config.yaml
vocab_size: 30
encoder_norm: "batchnorm"
encoder_depths: [2, 5, 2]
decoder_activation: "star_relu"
decoder_inner_norm: false
nesterov: true
adamw_lr_other_params: 0.0012
Rows from block 5 of the image encoder, named by matrix and row number. Each number is 128 + 32 x the weight over its row's rms, rounded and kept within 0 to 255. All counts start at 0. After the name is the row's rms in percent of the matrix's.
# conv: pointwise conv (encoder.blocks.5.conv.weight, 112x112x1x1), inputs 0-111
conv.33 100 [112  90 154 153 129 114 117 130 150 117 161 143 105 137 128 191 142 130 166  81 140 196 134 195 114 118  92  39  69 122 115 121 123 145 136 123  89  92 148 138 180 149 208 203 137 125 116  89 166 159  88 112 130 135 109 126  89 130 155 151 173 182 120 129 132 115 117 151 179 163 168 104 157 107 170 108 126 194 137 101 189 104  90 147 131 135 123  90 147 132 123 124 123  96 129 162  83 103 184 147 148 117 113 183 137  87 163 172  91 180 101 115]
conv.34 111 [100 130 120 249 152 162 138 147 182  88 117 108 140 119 115 152 141 138 137  70 101 134  86  94 101 165 111 140  95 114 169 133  85 141 116 112 194 147 148 139 106  97 108  96  86  96 152 128 148 128 136  78  83 132 113 139 148 120 112 101  87  69 135 120 114   8 113 132  98 177 149 162 106 188 119 155 130  79 156 121  96  98 141 156 108 129 119  91  86 118 126 120  75 142 134 111  94 140 117 171 168 120  73 111 116 145 152 167 184 109 133 138]
conv.35 099 [224 179 112  96 127 130 131 141 155 113 186  99  99 187  96 137 101 109 107  82 141 115 163 104  88  90 146 152 116 139  61 154 121 151  99  97  73 167 107 100 118 171 182 122 125 132 103 110  96 123 224 129 113 129 105 119  78 131 178 143 159 114  93 146 132 146 155  59  85 136  98 111 143 128 120 151 127 137 118 102 121  81 138 145 146 142 102 123 119 122 149 128 128 123  92 195 133 204 115 131 166 131 152 213 125 159  79 110 159 170 108 127]
conv.36 090 [113 116 130 172 129 106 151 122 119 166 162 159 122  82 142 151 155 134 175 128 160 140 182 143 170 119 147 181 178 231 153 125  99 162 130 114 115 120 155 187 118 115  88  89 173 143 175 135 150 151 131 152 117 158 121 138 183 149 155 106 132  91 166  91 118 111  95 135 136 130 126 128 126 128 103 127 164 113 131 119 128 138 107 109 147 104 167 105 204  76  95 209  87 108 202 106 174 139 122 180 123 123  94 111 118 168 149 155 105 141 231 123]
conv.37 101 [186 131  70 154 102 114 101 122 152 109 159 125 175 112 179 123 133 106 201 106 141 195 160 159 149 162 142 127  89 158 144  92 143  75 112 118 152  98 132 120 125 150 113 107 100 101 168 134 134 185 127 131 130 135 152 228  82 145 155 169  59 139 140  85 100 114  97 122 153 166 124 128  92 111 106 101 162 125 118 114 175 128 111 102 130 161 100  98 100 124 126  88  73 101  66 178 154 143 184 150 147 113 121 153  64  91 135 103 102 201 107 136]
conv.40 092 [197 102 157 121  99 117  96 110  89 112 150 165 134 107 123 104 107  92 102 115  74 120 136  93 133  68  90 130 151  98  86 124 113 129 118 158 147 104  54 172  81 117 149 151 220  72 122 140 121 123  61 181  92 128  79 111 151 123  99 149 159 194 118  88 122 136 154  83 125 194 180 115 157 158 168 105 134 154  56 142 203 142 115 121 124 154 141 172 104  84 138 145 129  98 140 158  82 142  88 131 121 163 130 140 104 143 105 137 128 139 149 105]
conv.42 097 [139  50 110 166 107 117 183  72  94 161  87 214 162 131 103 102  88 121 177 157 132 144  97  99 103 142 136 133 139 128 141 131 168 143 124 191 159  87 141 137 134 115 123 107 124 122 109 160 121 107 162 162 137 107 220 130 168 116 211 174 126 124  96 106 108 134 165  92  98 105 133 130 117 143 137  77 130 221 145 155 155 139 156 135 122 170 106 106 112 166  80 116  90 128 103 127 119 110 115 204 100 116 148 113 181 150  94  98 160 107 140 125]
conv.43 097 [ 78  97 113 108 140 121 146 148 130 132  94 209 168 178  87 114 146 118 194 145 130 156  82 103 150  94  82 110  93 123 115 111 102 156 108  52  94 122 126 126 111 126 143 160 105 169 145 198 126 114 139 139  96 155 176  94 140 165  99 141 162 107 111 142 149 192 163 115  86 178  90 161 122 138 136  98 113  83 101 103 107 136 103 114 171 118  87 109  85  70 134  89 123 149  72 115 179 146  74  89 158 120 119 135 201 160 101 107 138 147 159 183]
conv.45 106 [ 90  78 109 145 187 147 104  80 144 139 129 129 132 107 116 109 102 111 150 125 137 133 134 167 162 128  90  87 143 152 105  95 135 124 136 131 176  98 153 112 225 114  87  86 169 106 130 140  87 103 169  68 177 141  87  96 152 127  90 146  66 140 175 118 139 135 127 105 113 100 161  79 135  81 116 119 151 116 161 132 165 162 130 145 173 119 107 125 146 115 114  68  80 169 119 151 163 113 235 132 103 154 175 163 166 162 154 151  69 131 157  87]
conv.53 100 [131 114 153 181 192 157 119 171  97  79 151 103 129 120  99 135 133  91 166 143 109 135  97 160 109  49 132 132 104 135 117 128 145 120  69 155 132 145 170 180 135 108 145  80 106  78 109 140 111 145 127 172  87  98 107  66 129 108 125  99 105 135 132  99 193 188 215  90 146 126 133 108 119 119 177 193 120 129 104 150 128 130 138 156 170 114 147  52 195 169 168  85 191 111 119 136 127 164  96 161 148 159 121 125  83 149  97 144 110 143 145 137]
conv.61 102 [128 136 136  99 146 136 145 185 127 125 151  92 146 111 136 137 108 164 175 154 137 166 124 168 117 132 127  77 162 161 221  75 109 157 127 128 141 127 145 106  76 147 107 223 129  95 118 132 158 162 141 166 112 126 112 163 120  87 167 213 189 148 109 138 108 103 147 145 127 144 106 101  99 151 148 132 173 148 133 125 137 160 103 131 133 147 135  91 163 155 142 163 134 100 119 146  75 130 215  88  92 125 112 110 132 114 124 121  12 108 164 172]
conv.63 089 [128 152 108 169 114  73 122 101  94 118 139 115 149 136 142 125 116  69 117 184 106 177  94 131 148 124 170  74  90 123  57 148  89 146 162 131 167 144 161 100 139 132 108  71 125 124 146 107 157 189 100 141 153 160 155 114 103 136 163 124 139  77 121 175 147 160 155 166 130 131 119 210 203 154 104 129  77  97 208 152  95 106  91  79 134 191 189 147 149 161 154 106 153 150 116 143 129 156 124  90 145 161  89 143 130 154 139 136 138 146 178 174]
conv.64 105 [116 126  85 158  98 134 136 170  75 185 121  76 138  89 108 146 171 112  82 104 166  75 115 136 134 152 141 115  85  74 141 120 117 103 127  70 134 115 124 147  69 147 145 106  88 236  79 145 157 116 110 139 118 105  98 121 195 102 152 173 139 114 159 124 121 176  80 120 143 138 144 135 117 123 113 151 123 125  96 138  96  69 234 157 181 112 165  97 112 144 129  90 105 159 160 110 127 151 145 142  92  95 132  99 107 129 140 144  89 152 183 155]
conv.65 094 [236 121 175 133 131 115 163 125 150 100 123 128 118 165 115 142 124 188 156 181 147 156 115  59 153  80 165 145 159  99  97 108 135  79 116 127 121 107 109 102  98 157 141 164 173 131 113 144 116 161 114 164 103 160 118 188 140 122  99 165 158 149 185 132 111 149 131  36 139 156 116 174 109 145 137 108 129 107  97  84  65 155 134 112 121  86 150  88 110 182 122 106 174 123 181 171 175 137 122 153 113 146 144 164 101 139 122  98  62  77 137 118]
conv.67 096 [117  91 114 241 143 117 132 122 130 133 100 127 141 162 116  84 145 244 128 106 127 151 115 145 152 148 123 130 147 126 133 104 102 114 152 153 165  81 176 122 114  96 141 116 122 132 123 147 188 122 169 133 122 170 165 105 164 143 206  97  95 132 100 102 122  55  96 101 135 106 159 157 117 100 122 114 138 155 134 126  65 128 131 172 114 148 120 235 152 161  92 126 171 161 140 132 139 101  82 142 109 101 127 122 163  92 107 175 173 118 154 102]
conv.68 095 [122 124  98 143 140 211 158 149  99 181 211 140 156  59 124 124 199 111  85 158 137 111 101 122 165 104 117 144  98  87 138 141 103  82  89  93 134  78  67  79 160 107 166 154 165 137 109 107 125 101 123  81 127 120 158  42 152 136 161  83 118 159 129 118 139 113 199 151 115 151 131 119 127 190 142 191 128  90 164 122 179 159 168 119 142 118 117 125 116 125 127 116 133  74 113  89 131 150 112 127 154 147 138 158 174 122 141 117 131 182 156 158]
conv.73 102 [160 134 172 132  67 101 200  92 193 130 130 165 111 129 118 117 105 144 205 137 145 129 131  89  85 117 145 135 100 105  98  95 117 105 111 105 150 147  91 199 186 152  94 157 132 142  97 136 116 153  58 153 167 130 158 173 125 189 183  79  88  94 148 107 133 130 115 103 106 167 133 146 118 147 122 152 108 129 139 196 143  60 112 117 155 113  90 136 141 196  91 148 172 115  91  90 102 132 161 103 109 185 141 127 150 122 128  63 112 111 121 101]
conv.74 106 [132 160 118 205 157  89 112 145 137  86 113 124 156 138 138 101 159 123 114 166 152 122 133 143 129 126 171 205 187 146 158 144 149 196 157 117 141 187 131 158 159 138 122  76  95 120 104  83 127 115  71  84 147  82  99 138 118 140 179 127 158  85 127 113 126 164 151 161 172 146 115 135 155 169  93 137  88  91 130 165 159 131 125 159 123 111 180 118 145 135 145 129 113 128  98 117 126 137 190 116 106 154 171 115  97 105 120 121 255 139 158 115]
conv.78 098 [ 81 113 119 145 125 158 124 109 128 119 139 141 116 123 161  91 119 138 158 116 119 127 116 185  90 101 193 107 104  99  56 155 131 162 147 159 131  94 130 212 112  94  98 113  95 102 137 180  94 113 137 190 178 120 191 114  94  83 133 201 107 100 112 132 185 133 142 101 135 125 143 134 117 114 140 162 146 146 168 114 113 143 178 133 146 136 154 100 145  92  98 112  48 137 120 111  69  99 132 141 126 133 108 171 161  85 143  84  49 188 168 183]
conv.79 091 [118 193 126 145 126  98 128 132 131 153 189 105  73 127 134 192 108 130 164  88 198 141  93 156 182 163 145 181 138 131 123 134 109 149 121 128 102 142  93 148  72 119  97 132 168 160 149 111 138 124 133 138 109 160 117 113 132 116 160 129 121 195 164 130 108  88 121 147 203 188 145 150 156 135 191 158  93 164  74 117 127 197 194 143 123 146 131 112 154  97 105 152 134 114 170 167 125 142 106  84 176 134 153 164 138 159 133 133  87 215  90 147]
conv.82 086 [143  67 113 150 104 192 181 196 129 121 138 162 154 102 123 141 102 136 119 150 106 184 130 110 201 163  93 122 139  95 131 168 136 128  84 129 189 125 120 171 102 134 109 156 176 112 134  87 110 154 116 116 160 131 138 187 108 125 140 145 140 187 107 159  94 129 135 141  97 113 112 147 138 122 119 166 114 138 157  90 102 114 156 167 153  81 151 158  63 117 215  99 140 142 142 141  81 115 145 180 146 118 101 156 183  90  91 118 223 156 178 138]
conv.83 100 [193 137 114 109  93 162 158 160 116 129 141 137  94 138  87 122 142 138 137 123 122 152  94 115 194 116 132  81 173  99  80  98 110 124  58  91 105  45 117 116 121 125 171 118 168 155 120  94 111 142 182 129  78 232 129 157 153 108  80 145 141 195 170 136 191 134 164 103 127 119  79 161 104  84 123 113 121 136 110 135 131 150 165 105 114 136 114  66 145 147 145 110  95 145  96 116 106 174  97 100 143 110  88 108  78 140 152 175  75 124 123 158]
conv.86 097 [ 97 100 134 103  49 112 132 156 156 127 111 121 142 113 143 136 121  87  80 160 147 127 103 126 163 158 100 151  92 114 121 137 105 158  75 173 137  95  89 124  80 155 148  91 115 147 204 112 109 125 148 139 102  98 125  98 154 131  96 106 139 124  97 142 134 195 107 129 137  88 132 162 111 163 134 103 234 255 111 177  78 136 118  99 146 151  90 164 119 145 117 154 128 103 144 132 148 175 149 145 158 106 133 170 140 126 101 127 151 149 116 125]
conv.90 100 [161  97 152 102 194 134 124  63 117  96 118 189 149 144 130 117 167  82 119  92  89 104 124 125  87  81 158  85 186 111 110 115 120  99 103 100 195 121 124 115 106 124 103 135 167  97 173 149 144 110 165 154 114 156 183 140 107 105  96 149 127 160 116 140 202  69 153 123 131  98 132 132 115 153 153  97  84 172 107  49 116  92 126 153 109 126 137 124  68 126 180 136 108 198 128 169 152 134 112 150 149 155 218 116 161 148 167 100  98 134 138 141]
conv.91 084 [223 213 150 144 134 122 157 124 132 164 161 131 137 168 113 146  70 125  79  57 130 147 106 124  71 103 113 138 129  96 110 132 134 150 158 101 179 167 139 131 118  99 119 145 179 154 116 117 129 127  82 131 142 106  81 186 152 126 179 190 101 236 126 156 125 137 147 134 163 184  88 101 111 107 109 204 102 117 142 143 155 143 155 106  94 126 153 122 150 132 107 135 169 167  95 118 141  93 144  94 126 124 122 189 115 133 131 111 108 153  79 132]
conv.92 097 [125 151 126 131 125 139 144 105  93  95 122 124 150 181 147 137 149 109 182  87 147 113 139  81 100 123 102 127  97 222  90 135  97  97 163 142 152 107 121 161 139 137 164 117 192 193  67 129 130  69 122 100  83 114  40  79 158 113 140 154 128 129  85 143 120 129 118 124 131 126  98 135 133 168 115 156  95 146 100 129 126 183  83 160  90 103 189 105 205 134  92 118 112 149  99 114 113  88 108 108 147 106 148 113 133 146 114 117 175 205 156 200]
conv.93 114 [ 93 153  93 175  94 115 116 166 111 132 134 126 206 137 118 148  94  55 143 140 107 104 112  98 158 183 115  76  97 152  89  90 120 142 166 200 185  63 107 109 134 137 161 142 120 153  79 121 109 159 152 188 131 100 149  80  90  86 120  93 106 120 109 106 111 108 123 172 125 138 124 181 110 117 134 109  89 103 135 107  71 157 116 167 160 113 174 165  79 121 108  70 132 134 152 135 174 116 107 116 128 125 217 153 125 105 108 165 178 135 113 168]
conv.100 091 [144 184 141 142 134 139 110 123 193 193 168 125 134 137 111  96  71 116 121  75 198 101 131  88 185 116 130 151 193 161 144  99 137 169 122 143 157 136 102 169  88 123 102  89 108 150 107 172  76 124 184 127 135 134 148 100 139 118 180 187 138 178 177 121 211 136 131 126 177 129 124 139 171 167 123 158  98 133 130 152 153 125 119 101 115 168  73 136 151 144 105  99 146 159 160 160 149  93 157  84 115 164  93 130 164  95 145  88 126 174 100  76]
conv.101 093 [133 131 146 162 119 139 166 143 130 144 101 118  85 136 117 130 141 144  98 116 156  83 143 107 138 182 118  84 111 170  73 109 144 103 120 170  43 149 111 139 145 102 148 133 134 116  91 122 131 126 124 193 116  99 122  94  91 105 155 113 123 154 175  83  95  82 158 126 176 162  49 158  86 108 115 100  72 133 142 129 120 161  68 178 140 158 166 160 135  41 100 120 126  96 105 145 183 141 132 161 170 168 168 127 122 218  87 123 138 130 162 175]